config = dict(
    arch='unet',
    model='text-conditioned spectrogram diffusion model',
    dataset='phrases spoken by 400 fixed synthetic voices',
    train_examples=39062,
    n_mels=64,
    hop_length=160,
    input='log_mel',
    spec_augment=False,
    win_length=400,
    conditioning='text',
    objective='v',
    cond_dim=192,
    tokenizer='word',
    vocab_size=208,
    text_encoder_width=256,
    text_encoder_layers=8,
    text_encoder_norm='layernorm',
    text_encoder_norm_position='pre',
    text_encoder_activation='relu',
    text_encoder_mlp_ratio=4,
    text_encoder_head_dim=64,
    text_encoder_fused_qkv=False,
    text_encoder_bias='none',
    text_encoder_qk_norm=False,
    text_encoder_parallel_block=False,
    text_encoder_inner_norm=False,
    text_encoder_drop_path=0.15,
    text_encoder_positions='rope',
    cond_dropout=0.1,
    norm='layernorm',
    activation='gelu',
    pixel_unshuffle=2,
    widths=[96, 192, 288],
    blocks_per_level=2,
    scale_shift_norm=False,
    dropout=0.05,
    attention=True,
    upsampling='transposed_conv',
    init='xavier_uniform',
    residual_init='none',
    optimizer='adam_atan2',
    lr=0.00087,
    beta1=0.9,
    beta2=0.999,
    grad_clip=1.0,
    ema_decay=0.99,
    steps=19000,
    batch_size=48,
    epochs=23.3,
    lr_schedule='constant',
    warmup_steps=570,
    weight_decay=0.1,
)
Rows from block 4 of the text encoder of a small text-conditioned spectrogram diffusion model, named by matrix and row number. Rows with one number belong to one neuron. Each number is 128 + 32 x the weight over its row's rms, rounded and kept within 0 to 255. All counts start at 0. Numbers have three digits each. After the name is the row's rms in percent of the matrix's.
After each neuron's rows are labels from the 100 texts, of 14976, where the neuron reaches its highest value: "tokens" is the input token at the peak. Only what is clearly more common there than usual is listed. The data: phrases spoken by 400 fixed synthetic voices. In brackets: how many of the 100.
# fc1: MLP up (text_encoder.blocks.4.mlp.fc1.weight, 1024x256), inputs 172-255
# fc2: MLP down (text_encoder.blocks.4.mlp.fc2.weight, 256x1024, transposed), outputs 172-255

fc1.151 124:137157121122162117102085119114159126150149148139181160107127077127130138121111170097123106133133124165123112059077122067117140142059131134121132135076125122126179114100103107128118162194095116137090126160163091075165165139152088115149099093135133127088
fc2.151 123:162157152139103204142185128147054108125098089137070069133108174153179102138149106132113203115154143111160122176158151174137069092149123109092125169144110110137103135164187174144144097094180147138210115122106114167019109119121163150109175150092157112149
tokens: "robot" (12); "cancel" (10); "forward" (9); "change" (9)

fc1.436 162:140132165106104151150093158133172108127158133155160145108127067089146184122145123124128128083146133137147150045154122129167152121186120111133132142103129114110130122100105114113140149148130125157117135058174084091122182125145106073144117091150174097125
fc2.436 176:102109145089113112121151104135104111110135121205071060142164199183114076123117097157140112125132151126118074188133102172153134157108143159085123109183090148097090144115166175132096079082135178105188165146089154176143100124124173126114167168166154116179
tokens: "cancel" (13); "robot" (11); "change" (10); "garden" (7)

fc1.381 162:105168139157151186113103148144167128111126131127188165109106062118163159102132155089138101112135128118124115055124146094151110130144097118149113156094144097156139065142084081125100162191108127164087098101184101070091150161117103140176119089102146117090
fc2.381 148:150085139109112101120134077122095154146108126186069073129148197147132083133106105158073146113103124088128139180110120175138123132096157139129111112200132089110134175119170165121166101063142163096178165168094138186130108123154154115066132130158139102173
tokens: "slept" (15); "dropped" (15); "lower" (7); "village" (7)

fc1.729 122:188089066140087070123101071134144110207107163075139150145125108133126081151149179180089148177105087067128115121088156087084098105079186082162092151159127149133181186119107091165185178156136125120079128129156140104157111112125094147122059077118086167127
fc2.729 117:151200121164186215090128190145112126139145076120146108106130072102169174121133131091146101147129169146133131112143133146117122154141079086105143149093141096150073075129149191152102141169109092200150123155139138132059148153145162111187168117101106135115
tokens: "we" (52); "river" (17); "moved" (9); "hid" (9)

fc1.206 132:177123061146124100130117070142147148197108159024134143132107101161163137103185170124097141189109089072135115119176178111055093098132166118167103163109146120173151141110117111164149141144131130106108081109135153100143128131127107158130065105122063204108
fc2.206 175:206185125182194160083146158161120147159101075075144137116084124110201130112179128059076152131143182118144120109073185121128086120142121085111129174133129119173120081097134162163106115134153094185131084129113161128071093132144157157169154139076117131144
tokens: "threw" (32); "new" (21); "sang" (17); "two" (8)

fc1.50 093:117135114133128165116069161146152131145151134106158133137081121155114214102174166092102115169098110213114146085177121120106109178155176145147167109112124149129132110059113115146139112156178138152101087034136141121124172113106103097115127129123096153134
fc2.50 093:143116110110154108108207141143132160136183155125096116156154183121138102101129138127131114149116136136104102140092121142107166144105104143141133147183132157097144104130151166082070162084101149117171137182115204147127040093172114158104128144148103159156
tokens: "we" (48); "moved" (15); "hid" (14); "river" (8)

fc1.760 144:149172155137112164120113205138176094141151132118163157133124056135132158091135166103120115113105127156145122029155120121145138134170098092118137177065130145138129088107101092145128183163111110150118133067171101081100196128133105086136141093127151120115
fc2.760 123:122091150033103122152151086141092130135161099165070054148144179161115115121111131123110129109132152113093116193136077208155166135089163144097135114159096144080104157120189178103139104075149164126178132152100136166168115104144166133105172165137164112188
tokens: "robot" (14); "cancel" (13); "change" (12)

fc1.199 155:149161096155156132122161114158074146134075073102091084127109171137128101116124121094099162136159188146181101168104150142101086091106131157066130143147112166154096101134169187116111084077137100133169102133086186174155097128154166179106169161108112137164
fc2.199 191:117168125162151164103147141141123147133116115109133090097125101110162110118091148113134129127134142092145098113111158121123112111123072111127119149108160082162130105162133231120095153178099094165143114191141162119091088173145124164168123117102124129111
tokens: "yellow" (19); "two" (18); "boat" (14); "new" (11)

fc1.191 163:139151149148132155109122090151136141113126143139137154080088097131169097091105154124134117101119115093125109085108158084149120105112104103139071149070176065156147119159107112120108194173099122170112106131167119094097158192139108142128099107077154108039
fc2.191 137:150143120177107141091147157128106121165105109081125103150112132096168167167136126125077135116123152133186169156101169153132087143176122089103158163144123144126099116113147164172168043121190114151136109139089110164103102129109165168106168132094114132175
tokens: "slept" (12); "village" (11); "likes" (8); "today" (8)

fc1.256 122:171108112138064146123103070124150115122111190098137135131145134163133076124147131185098130151083060091112107100096135084093144121087158129153106131123140111119190160120106117146158150160113159126108178116160089088127149140126054125059105131162098158097
fc2.256 143:140163108125179169129127172115134139105164086094159144114078101122168198097129126067126112132145178187124139120108169165114161157133096088112185147108109139162084041107129110129100094118181126183140092138109132132090115133098177141206179140105117138135
tokens: "we" (9); "shop" (7); "saw" (7)

fc1.676 148:134125158118125135138069114097158103161131150123159162127123049113127184097143145100138144105093123128147137063090133101149145148115103103142108137068130097122142135090082111141122187156091106158104112112172076093106202163138118101144061093146143104101
fc2.676 123:120138149106088141109211104180109148117105106206086081154160218178131091126125109150120146094144135130144073167128107148163092086132139126099133117156125137101130131157170163095131083078132161096152161157071178126109078110136152149114162164133165096169
tokens: "open" (14); "six" (10); "robot" (8); "change" (7)

fc1.185 180:146109156101112126174145128103170110118171157154157153163137076108125135102115157127170148109116104073100159070185101145154146113198105127174122131078110129099143175124103107096156172140061145112116130106154076091121145103153106073135083122142159098135
fc2.185 183:093115158080103108126137129115092111128148112209091089136167175169099096152128086158143107086122146140142073196116094141157150127120144125077121068167106152077078149128168187128111115088134149097167189157091154170155107119133149126111165164187171084153
tokens: "cancel" (12); "robot" (10); "box" (9); "change" (7)

fc1.333 182:198119090156069123124145129157139123171119159063130138145120125169179103098185206158113156172092091110147129117167154105076090119158156080151112194124128104149155179095111127195161126123161137134122119098135149105118104122103108131092067077093075172126
fc2.333 194:133201113124215171106125137124121140111150076105160135100094109109141151143132125043098099144152202132110148144043161127125134154092128149113165147110107153151103063118159155147106079110151090175135071172129141136137120114131184142199181152096108134116
tokens: "threw" (30); "sang" (21); "new" (14); "two" (10)

fc1.521 126:165130070144116095142090038151141137186117128059131138114077130154147075113190195139057166193122116081152124126107173076074080085117203100134076176154146137181161145102126121169183120135147120119107085084141137104167142137120120139095094080114077196123
fc2.521 117:133170116145165196107138189107159125125145113115139133115115080106177172137117123109145115145157170187139140099117159149125136166161095093102178135099124115156102079132125206157090110143132090177140117149154131130102145134135137132171160126126115148126
tokens: "threw" (42); "new" (26); "sang" (21); "two" (7)

fc1.227 177:105153161145136178112120158167149166109122158141150151093121091101139189087115154082159081114129133137109095072081149097147148110110079116145115139089171092135142081152119122110105189199093125156116111125155118086122138182142121130177119113111148107085
fc2.227 171:168111136151128140115147100130064101151081090140068077118111169143157093164108120163063180123133145087168153169131152139144109146113145125087133145186120103127126166121190185160170070090184125119166131152070130189098095119120162127075137115122146122164
tokens: "clock" (20); "dropped" (10); "slept" (7)

fc1.473 137:121140104122135107130143091131081131142087093120089093129121182126098119118116108114102113125131171130135119160080097163125121109063145173071139120155097172109090126119170169116110078067146130123169145143086190174200112094175173173103154142117114131159
fc2.473 182:113178139164164171108140138138141168137120127111136104097115092108158118120102157106150136135141134099157093111109157096122114104128078099129103154112170062153122114166124221124104153179091096163135107181143156107070098179150125159164109105085125119099
tokens: "<end>" (96)

fc1.132 161:119125180125092158117073110138165094115134141146159175114144068186122166103135134146135114097115127146105145080165129147164136138151119125149131132111124113111125130099080075114110137150131146159099135099191057092109198150100105112107123116143177087113
fc2.132 169:113128155080120108104185146132119126141124099211098094129155177143071125142111086123134149096137160125144066142113088128160141104124096139062135053173119149097092141155181173105142138117122146104164161120070167159135093128156163133146157167161171086151
tokens: "open" (30); "six" (18); "picture" (8); "show" (7)

fc1.737 154:208157061123150152166125094123153101202117137024156151143127098107180144145191167087127174180146134134154183089127163069066110152128182108134139183129112128156163127123107113193170122147147065126089084146135152106129112108097113125146117098099056190126
fc2.737 207:174172122158153143119129119134074134133101068113115079088109126171153131155136078081098172139156167120163103171094172137121118106160110122099110121116149116163099097157177198125126063117162108163158103158102161150136074141133174159160160118119115133122
tokens: "river" (30); "moved" (22); "hid" (17); "follow" (16)

fc1.605 167:134106168108094112179124131111157088121170118146153150167136075144136159119161132133147130092105143152131179067165135159164140129174128114146151141105097140107112168097111115133122115106092135137127110084148037094158166097094133089110118116144168080141
fc2.605 182:089132147108132117116151144130103120114153111192084081142151200160103096135133091126136117106143159140121068185106099139156152143130134121079141090159093170117087133138161165148104103103149150090166176145082180180137100115138178136127181170152157097167
tokens: "cancel" (12); "robot" (12); "change" (9)

fc1.675 122:086147145132137174132083143129165140122146143145177192108115066130130168108120142119155120131133108126109129061098131086155141120131096113159105141101153091124155096145072071120131184186097126172090113114184087070109182160129104107169100090132138120093
fc2.675 110:129097125103122132116109103151089152165088116200071069108107187141111112112113135140083155100134115080120134175108123162161117119100130148105109149185109080124129139126182178135160087084139120107186122129070178192135125125155148145105130108126153108175
tokens: "change" (13); "forward" (12); "robot" (11); "cancel" (8)

fc1.84 098:137116142155119152129151113149158151119137144110159194079098041090132139084120160096103142119159119103158103094156149101152127104134088106139117154094149117146164131134070074131104161177096109147087117117220129034103174140172067163130095073114139127103
fc2.84 100:220112134165154158143118135102116110145094088132106109148140136134165096187109129116074169126157180132160162169098185152125135171171110097124132136125154114149107108178123144154153099115211140177121159145107108133083106158048166113174156134109147118180
tokens: "child" (11); "slept" (8); "village" (7)

fc1.215 180:136115167099113138165138148095170091118174137163165143155158066128131171108124135109166141098128114110135159041171121150166152142197098130158136133070123120105126142128098113087121172135069127133128122087155081095121149120134111066153112106147172104125
fc2.215 208:086107150083106100129139117124092105136132113199082071139164181170100085146126087158121116105124146138127094187118089161158149134100156131077128090180084167089074141115173180144129089086145171108170175136089151180164120112121174121099161157165170108180
tokens: "robot" (16); "cancel" (12); "change" (10); "box" (8)

fc1.254 148:137124170110086151159137150119179093119170141156172156147140067127129166099122156136163137083108126128143151041161127154159155121183092121136122154081108131104125153104098114106119169132065129145122115091176060078133164129121115091129111107141174088117
fc2.254 176:091109157099114106106136121126093122138143111199087084139159191156103102140135094154119126104138155124125088201117112155151155142110162129075140091172086156102087148124176173133122081084144155094167177145071175178138112112144173116124166158173165110175
tokens: "change" (14); "cancel" (12); "robot" (12)

fc1.611 140:128147115122169090141146070137101139143093099118111111142120164129100111135116112100120112133135165154136113155055112119113121123053151148081148109167116158123110119125167151112111102072128113088137122171090198156182108105150154182115145155120115136154
fc2.611 186:111179121164149172103128150144113161133115123107126089098111095125149113100110152113135139125134147078151104102125152122125099107136067095115106160106166072147118101155136219128097162183087104176148111174147161121073106177141135166179126113088115127100
tokens: "yellow" (22); "two" (18); "boat" (17); "new" (10)

fc1.661 178:149135118126117124113113127136157147138132155128142138113117125106117119079099185116152090125080083105100109062080116114121136126051127129150101143088165123139154122114117126104102226167077140126116137152171115078127159157162088139122109138122126129082
fc2.661 171:158168147138145194120179112109092113123133060140117108133100121122189110156119117112144202110200188125207146139177155139132118105176079125071143168153126126139083131170161159126142081128147091150152099180100115160047097117101191129174154156093132119150
tokens: "zero" (20); "where" (14); "she" (12); "black" (8)

fc1.9 145:124154147166113156102100122134136168111112137129149152083093089149156116085116152125125114113125116113125106092111149098155118116098098114132086147072179080148148119153105102120119192186112126181108120149168112082069161178130094136138133107083153112059
fc2.9 114:179109119123118113184159135140083087158118098113088083160124165120137133169139112136091144112140136114171193178163132175124097148209129110101159173188107139117116149113157174140183073059164128109179121126073133160115084092123172157105132126103146123206
tokens: "slept" (14); "dropped" (13); "village" (12); "today" (7)

fc1.174 171:113132153117132151155140181105184108118158160155195163154137072087129161128106158092155141115169122105119159067166122109158160133217090117143133141096114144113140119151102092118143187184074110116101118094148094102121138115133108083186106109127149115130
fc2.174 186:103086158047098093146158085133092112137147122191080070145176181142080104134127109179127131104110121099103110159151070168155166120099153150116125074170097154067105163131175182094133117071127175095172185144095125168167113113157167101087135156191161097164
tokens: "cancel" (11); "robot" (10); "box" (8); "louder" (8)

fc1.27 101:154131041149154081155086034150136116174108134098134125134088144166166034133188173119084161175119118110161146144115176092052084071108201112136076175163109160190144148131139120149182117132164087082107109080129143115153124129122121156077095115138075186138
fc2.27 128:128182127152174193092139155128142138121130098098143105103127090130164139140115117100145126135159161152125130106127154131124131137141067099120148131105132084139104095167133205148095144164114097187137109179162146111084111141122148127192144123101118142121
tokens: "threw" (38); "new" (26); "sang" (20); "two" (9)

fc1.641 123:078154142174157175138125095133150132105105095139160157102109090123135181104080137106151143124124155112155121078127164078142121094131098122120081120098180092171137107146112083105116181195094060131100090131161117092081177194120112130168125130112152110035
fc2.641 110:133107116163126071128125140107081096145119113114110121128092120151177074149088128174086141140119150100167137164125167155095132199137129111069143109197123138147115208109155171136153089119153142109137106141091137153100133097116201107089122079121102128178
tokens: "slept" (14); "dropped" (12); "village" (9)

fc1.34 167:102142155141157169125108159128156167075123150143154164082109084121118157087092129128151091108143116139084098054113138081145129118091096144164114121076167090134166095155103099104101191194101139175096132143200137073085156177146087142172113126120150111078
fc2.34 160:127132133160118151130137132175060154164096087102068075099079128079148117111148170114088175113085137082167140155113143134138076098150119100084088174141166103160113131114182183130168105099142091147180083109095167153100111145154170167077124072067132113135
tokens: "clock" (31); "dropped" (11); "please" (7); "bought" (7)

fc1.447 159:148131146141094148134118073146133143117103128138155148112110084165144144080132158128150165095128120096130136074151155129152108096120106133137082157048156076128127148141118115126134184154058112173104106155169105073121154171145108133140094103115168094069
fc2.447 146:126186135168175164084099171126092088139148084088135130120108127093169138153139128118077130118130183150166107153070163121135136171118141076074163148128122145165095097113149158179121043113210109124151112136097129138080131112077172101128182128109126122153
tokens: "slept" (14); "dropped" (14); "bought" (11); "lower" (10)

fc1.517 173:121133086130146108123143127145072158134108104117074079132122163130083131126132098115102132142130163131154106173079099151101114119063149160097125115178116164128101128115177173122112110069144129112168140142089194174179099101168170165112124161128104147159
fc2.517 208:120182136171173164097133158152129165123117117120144103090118096104171130108108157103141141134142148106142104113120168112131119105124072100121111164093165074166124102150124215126104168185104087173141109173150155113070100173137129163177129112079127133094
tokens: "yellow" (18); "two" (13); "boat" (12); "sang" (7)

fc1.591 137:191169097163126190122118089121140119178089133049142148124096102148190109150149157088092170159125123131160174108135197055085084144113161100140140177127116110177154109115111112183175116174169073153088079138130117104096154138057104113143135090087096154121
fc2.591 154:135147100146147127094122117111135127110132100116131104119153146177175127187128058102118136151158146178142115179084190127105125140150122146149147092127113111140132089174136151134138039077181115145138128174115146143133102110103137151155169133145102151127
tokens: "threw" (25); "new" (24); "sang" (18); "two" (8)

fc1.702 163:115136150143126135120109069156161157150108155132159159094108091095126083110132163163127089119112111091093115079095157079137120104072124113150092137082163071142158146135110106135142186195061132155102136154159119080126151176143092146118080107103133124037
fc2.702 142:167156132144125170123150130109066109117102085145124074144134161165135099184120117116078178120144150142192127191139146128133110141164119125077125126153122138151077101165187183150147058113171111142149140129066093180084097133087178115115168127120145113163
tokens: "child" (42); "jumped" (13)

fc1.424 127:177124078151100160135109114155129101138077138059146155130084104175150138090170160082084166182109121138121134093170180116089098079168160107161119177095127138180155106119114113191144122142172092171121060061137099112133158126109118109152115087112071167122
fc2.424 120:162157093156154131109137143110141111162175100071156119139130139138200125171176095117119084154146146158119139135089150157102125167141146106116174128109111130139125128144120151166111095119148144138128135146109152133090106133105129125169164142139083154145
tokens: "river" (23); "hid" (22); "moved" (20); "follow" (16)

fc1.569 141:148130130121125110129107099116169130155148180133159130121133095120118108099113167121146107124091079087123131047086114106127135154050150131155130130055132120113173139091102139121098186163060146132116132164177093062145183124158068119124075123111142125085
fc2.569 150:135153145130134191160195142112076114122139054180098088161127157151131139137153085113114201105183171142181117155163143175154110102199131141073128121166104149131074116177160161126120090100177104144177117129103121147059101110117194118191169165127168098143
tokens: "cancel" (12); "robot" (10); "change" (9); "forward" (8)

fc1.154 148:147132144130138119119098078140155150171129168120153139108100093120129088095111185096131098113092093080104119087076121089137130131041139117134096140099156099128157126108117131113130218182047124122106128153162113079140154152174085131110079110115139113082
fc2.154 134:152174133126116209139200140101075096115118057153097067150114152110148101137120111107138194126177179114180132163160145156133130126170106125082119147151127134132079129183171182126129091115166097160181101143099117146019103121083187112150171168112151122166
tokens: "zero" (14); "where" (12); "black" (11); "child" (9)

fc1.142 095:113146132167129159090118087175154199115089168126147166096069120130156115100137191095126090120117089095073103072103139083116123114092120122156105176092176105157148090126106109131084175176136128167110094142166148081075165169139104159136095113079125135101
fc2.142 071:169123155094146164178177141061143111124183119107089107150149087124163112157075121151180162133147121119167142108158116120120184158174107129105137128131141110114086126170141212101080147163125119135165154166147128123099128134122156115132117112133102107132
tokens: "child" (92); "jumped" (7)

fc1.630 181:127151129134149118115104071164141176145104155137147138091162111132109130094117150165149125125119116068116098089125123068133119099079118128145068117106174079140161172145121124114132203188063119138098130186147130101146143187131116159119064129130136118050
fc2.630 207:183177126152157164105152135141081111121098062115114100136093142159182096157140145091082160123139167143191160175132182128122108136166125098106139164122111146150102084125154160157163049105186118160141104134090091135080105115080153127130170120074134127157
tokens: "child" (87)

fc1.435 128:136136111122148092132141070132103156161083086115106093131117168124093114114135122107126133132149182151151108156082116138130100116082146163076134116169101166121092118109165172122115084065122119118173114171093177165217101120160172180096148157103133122165
fc2.435 182:117175133168162159110132156142126161123112127113146097085108089100163124105104162106143139124127148091146099101113172117129125116131072094121097153106169068165112114152138221119095162184104099170138106180151154099071120178143127164178114113096117124097
tokens: "<end>" (97)

fc1.523 097:169120094128098108118115127130134135148080159076160157109132115091121101145144138131100182196130075110089121115135156105074112126146180062170080188157197103156178113158120096133183159154161163124093132097147106111083113154100105097121131088127070178114
fc2.523 098:179129127122150131105148135160155107159164102021160165160108111118149131109150150121073064146118158148134137123094125127110108155131149130119147141126122143123127144074096142199098087131153105167104120154127116129104126105111110106123151139099090141144
tokens: "we" (38); "moved" (19); "hid" (18); "river" (15)

fc1.309 176:110149138142146147133112058151142177140088148126151138098150102125110126105124153146165127113115107067111127080128111073144120109072125140138069140098156067125156181157110129128136199169078099128094130199156150097146130176130097155123072115116141117044
fc2.309 191:195165127164137146112151143136074114128094067108115092135099144144179092153114134089089181123147171126184164169146182134125100137172116108103130175143122137165101102131158173147143055118189107159145093141079096141066106120074161136131156132077120135160
tokens: "child" (94)

fc1.249 095:142071097124106086133093115129155137116142168093160157106168090088105112157148138140108167156154098142082143096116141085088117096137184092162083127182172101134179154120109104139223146130122178137103119096134090085156125143112086115105113101165103170111
fc2.249 085:163126113145142147038177088163101137157102096038146127138077132150121127071144161102076080130101152128111105153106127137109087137057153128112123164124137137145111107076151130198123085113167120180111099134109138144124128144158122129131144152091106120146
tokens: "we" (80)

fc1.149 113:100105124115154077143130059111097131160101089124115113137121162133128091154149112110107132101138169160154137152080119159133122125072172156085134125176115148117091150127144164121112076079129134092157126167094172162203101122135145191047158137118152099152
fc2.149 153:112175129182150165112124161140131167138116129125134097092109093093149125109098171103135135128120141086152093106107152117137103102134063103134104153114170095165117103152143229117093161194087091159142107161158168110071124178157119162180110112074118136115
tokens: "<end>" (92)

fc1.17 140:112138158157117177102109096150137162119112148140151135094098101157159127110116136148123110104116113113137105094099151086150122116090108114133090133073159065158137094141121123120128184207104144191112137141151130083109147184131106138154088110097159099019
fc2.17 140:207135124154131149140161129140115100175086107092124113154121143097146091147156151132079180129092147101191168144142142123134095128180156096108140194171138137114101142107146163162174085118151111146150131112088104164076099128085144138062139126092118133176
tokens: "dropped" (14); "slept" (13); "village" (9); "likes" (7)

fc1.65 120:164134072152163158184119129129158120174088149024162160167129093093167151151173162101121162174125103105144180098149186055076112150160165127167127171120115123177157136168083113182181136168131071137073075160141143098112123109086086125172128085109078184105
fc2.65 145:181162105180128131114146159140107144133113100074128076095107148133201121154164110086100153153129120132145100188059195143118086113127102101122121163093144104187123103128155179149112058110157110175144106161120168111084094141141138180159167130102118140120
tokens: "river" (26); "hid" (25); "moved" (19); "saw" (12)

fc1.13 166:128128107137137092127141115147092154122105102111090092118118173126101118126115100113120112145119161140129104162047099157105117121056129150089148115155116170114105114116174164101110100066141139118160137151095202159177093107157160188099158165120116141168
fc2.13 197:126174124170169170097135141144127164143117120117138114085116095111165124103119161117148148126138151093153092098124163103135104111139090097118106152099160061154114108149134220121094174189101088182141099178149154101079108170139129158173114113076122124087
tokens: "<end>" (76); "two" (8)

fc1.561 144:095138135130175138138104057138168187113097163109170168083128092121131153109132131139158120128134098110104127079117171070125130110067136140157093127091187076153174136153107109110130194180080124152087103171153125095148160172132083166132100132126139118051
fc2.561 121:165169127148142168107142164120066114150122055127107095155112139134153110128098122085077168125165178125187147137159143131137112154210090100088144151178124141126090108143171186159113073140151098147172092131067118162078106127087171100143148118062128129187
tokens: "child" (61); "jumped" (14)

fc1.529 158:078152173124150155135111146124183103121148121140200170130126047110138179117132131089130097101149140164133163064135125145157118117167106126137156142064110133117125093117094089118110140156114133161092102086179079096130175113136112101148138096138156092104
fc2.529 168:130086140087102100100152102133097103127141111208086081119172190166109103142088090161128121107124160107104079161138094155148167158102146143103111066164096138106082140146174174099122088093143170123189176153084134183131123139117188094110149188166154099152
tokens: "cancel" (17); "forward" (11); "change" (11); "robot" (11)

fc1.731 182:123172158151143190111118146151142161113117135137157142096113090095142138099123150093139088103134118109098120050102146099155132122126089122147102139052165083143136075152124112112114176216090120171110119143162099094093141175144115124189134120089153102067
fc2.731 156:154117142156128145131142106149066127122083103145075072115118181124139094139134099170090188106101147093194131183109146140156086108121123124085106142188127116128123128142183183138168067073167108139188124154065128187113097122119182169072148136109153098167
tokens: "clock" (12); "dropped" (12); "please" (8); "slept" (7)

fc1.584 145:124124073162114133141104083161135136165085124056128134135056121134140106079193199104060155199118101111096156124129172120076074086118183099138088175110133133164143143096121125190150132126166105139119053081141121122157154131127126153096107103091062200120
fc2.584 130:137145098140193133108164158122140103128175088113149117143148139137188123155131101119146107147146181192142132112109156116099158163169110111099176114134110124152125126169118179138081111141128109157140133185100150115105100136119155115165158151154102156147
tokens: "threw" (27); "new" (20); "two" (11); "sang" (11)

fc1.152 133:162151053161136127114108082133133143174084129046151143126105123108183118118168173116071188201134093110103127105124195075067110103119161108161086172129133122172187138142116111160182151155145116132097078136129123100135139118121107151110090098112048214116
fc2.152 152:184166124178193137086130156138120116165128078063150128114098119131201117125159130092088138139149185119167115121074187123116107132155137076105144151127135111174108089109141155170096115159146102158147100154101163127068106142140179154162156116100112140134
tokens: "threw" (39); "new" (23); "sang" (20); "two" (8)

fc1.452 163:080107178103119107135095113108215099134163148141233186153136071124116142130158138122138105101116119125111162094141112125160155148138169129178116114148100128093131145107051053119138130131099147137039132149181079086161187114105060100118078090156161094114
fc2.452 171:081126142106088144112138144122078140101138114201056054115159166163084121118092106134150134105118150143114045167107074186159143116132106136063155083140115158109079136145192196114089129119127147112199171088093139181136128134148182123134157191155163096159
tokens: "robot" (13); "change" (10); "forward" (8); "garden" (8)

fc1.671 180:147145103124185080128150084125088151141090107113092091136136175140127084138131115122117149145161172126165105169072138126108121115073155159091131119162121148127102137141158168122121097068138105102165125175076181168183083127150168185104133151121105139154
fc2.671 213:128188137181144177103145149152111159130104113110134090093117104123150116114099152109137137128127140098149090110106165131135108098127071110112110150099177086163118100154148223130096156181102097163139108181151172115081093166150131163174126122080129130102
tokens: "yellow" (24); "boat" (17); "two" (15); "new" (9)

fc1.192 173:120171165153133173111077173133155104108125095144187165129110078123154177135104122080115102102121148156133140086134141125151126144155099130130134131073139125132121072129090099125114119166172092191099111096161083100075233132085134108179142127121150104115
fc2.192 155:074100148090166066155149084124094145153160120185111117135165195124086075152107105151142124102122143118152111177065110100138144126078142148098121099160060168110146149117148152110117096080082136066144129157088194162170085110180158124109131117170169109156
tokens: "open" (30); "six" (10); "above" (9)

fc1.405 103:156158146150118161120078073119130120156103111143120124102083129176211060131162148086061185089119129133155125122140192086146099090114157084108117185150130117192111083130128126163156090119212101135128078098118122131106171140094116155093139110090161084123
fc2.405 097:080155112137124123109122181124183151112131139120149091114155096090131121126075134119155107136156121119118109100116144151110133145153052131132134128123162116128131128153096206107072134151078133151137128189149132123114115127162094140171140114114107140152
tokens: "hello" (10); "he" (10); "this" (9); "wheel" (8)

fc1.391 165:129157139140138168110121100140172138128125145127183177101093073106139129114131169125135094135134102094097114063137142088125131106116130109156100153065162092125148126155092086107121188204120109165076121124200142042067151157157107120150121094110129117063
fc2.391 154:150123133131131159135145174099097151092108096131122106120123139129152090173100107132094164119157155145171216181142163156147114163153069138119188137160128126131096111161149161143175060087173120152145118191101130166084114109106142153097175128079131112169
tokens: "slept" (9); "child" (7)

fc1.572 118:157147098107183106137126080099086118151079078138112105134123163138146081139130124084101157123188182154192128175066168116125133112103165150068111139177110127122100124126160157110128056079151092113148120157089157167180109128127161190133159137130120124149
fc2.572 160:118161135176132161114148153147122161126111122097132089093122101130172096122107155115131135132131130105147083111101165134117093101130086099124104152106181080149120106150138229140086141176091109147147116169153153108095102165145119166169114128092113139102
tokens: "<end>" (81)

fc1.698 150:140117166123101134127078093123177131127141147127168156120115085114117131110134168141138120098088077122091165051137112125161146132118134113156120142092136106124183146087069089121139154164115142147092120096232076071111185141113059095101111101132153099104
fc2.698 127:121154144123121122120185124144109175117120124235088102107113170136102135122086117134144127122154135103160077142100113125143142104121072126105122080118157113135133123170165136062122151088141097111153135175109145161132085163163135152158080171127180115131
tokens: "change" (13); "robot" (12); "cancel" (10); "garden" (7)

fc1.748 115:123135159117148136113073112131153144170147126127169154113112052123138115052143168112123094113075120117103131040083131108160116149052172090147130147075124133114151104051089096138106161169064147174106124118198092062172185134137108112108094097118161111103
fc2.748 105:143131154126135142155148108134052117104079105165071050116150178137129115146083086125104190116173155094149096185127142146159140113151101126078095137191132125123080130186197212108138122090155119122206120116092146197100103129123162133110133140125149094150
tokens: "open" (16); "six" (11); "book" (11); "send" (8)

fc1.423 164:144127166091088138170115170098143075122156123171154131160154063113127183117129126101140149088114120113145145072162120161165152148198117119130131118093124123106111129107120140103129173131113118162141126070148066116134168111117131076152119111161163093140
fc2.423 193:096100150078131091142157115124097105127154122190087083155172192164106085155112102164137118102127141151119091180109082155142146137104143164100130085178079155082106142137162167123122096076135169083173175158082165164169101111117166142104159173182154113178
tokens: "change" (11); "robot" (11); "cancel" (10)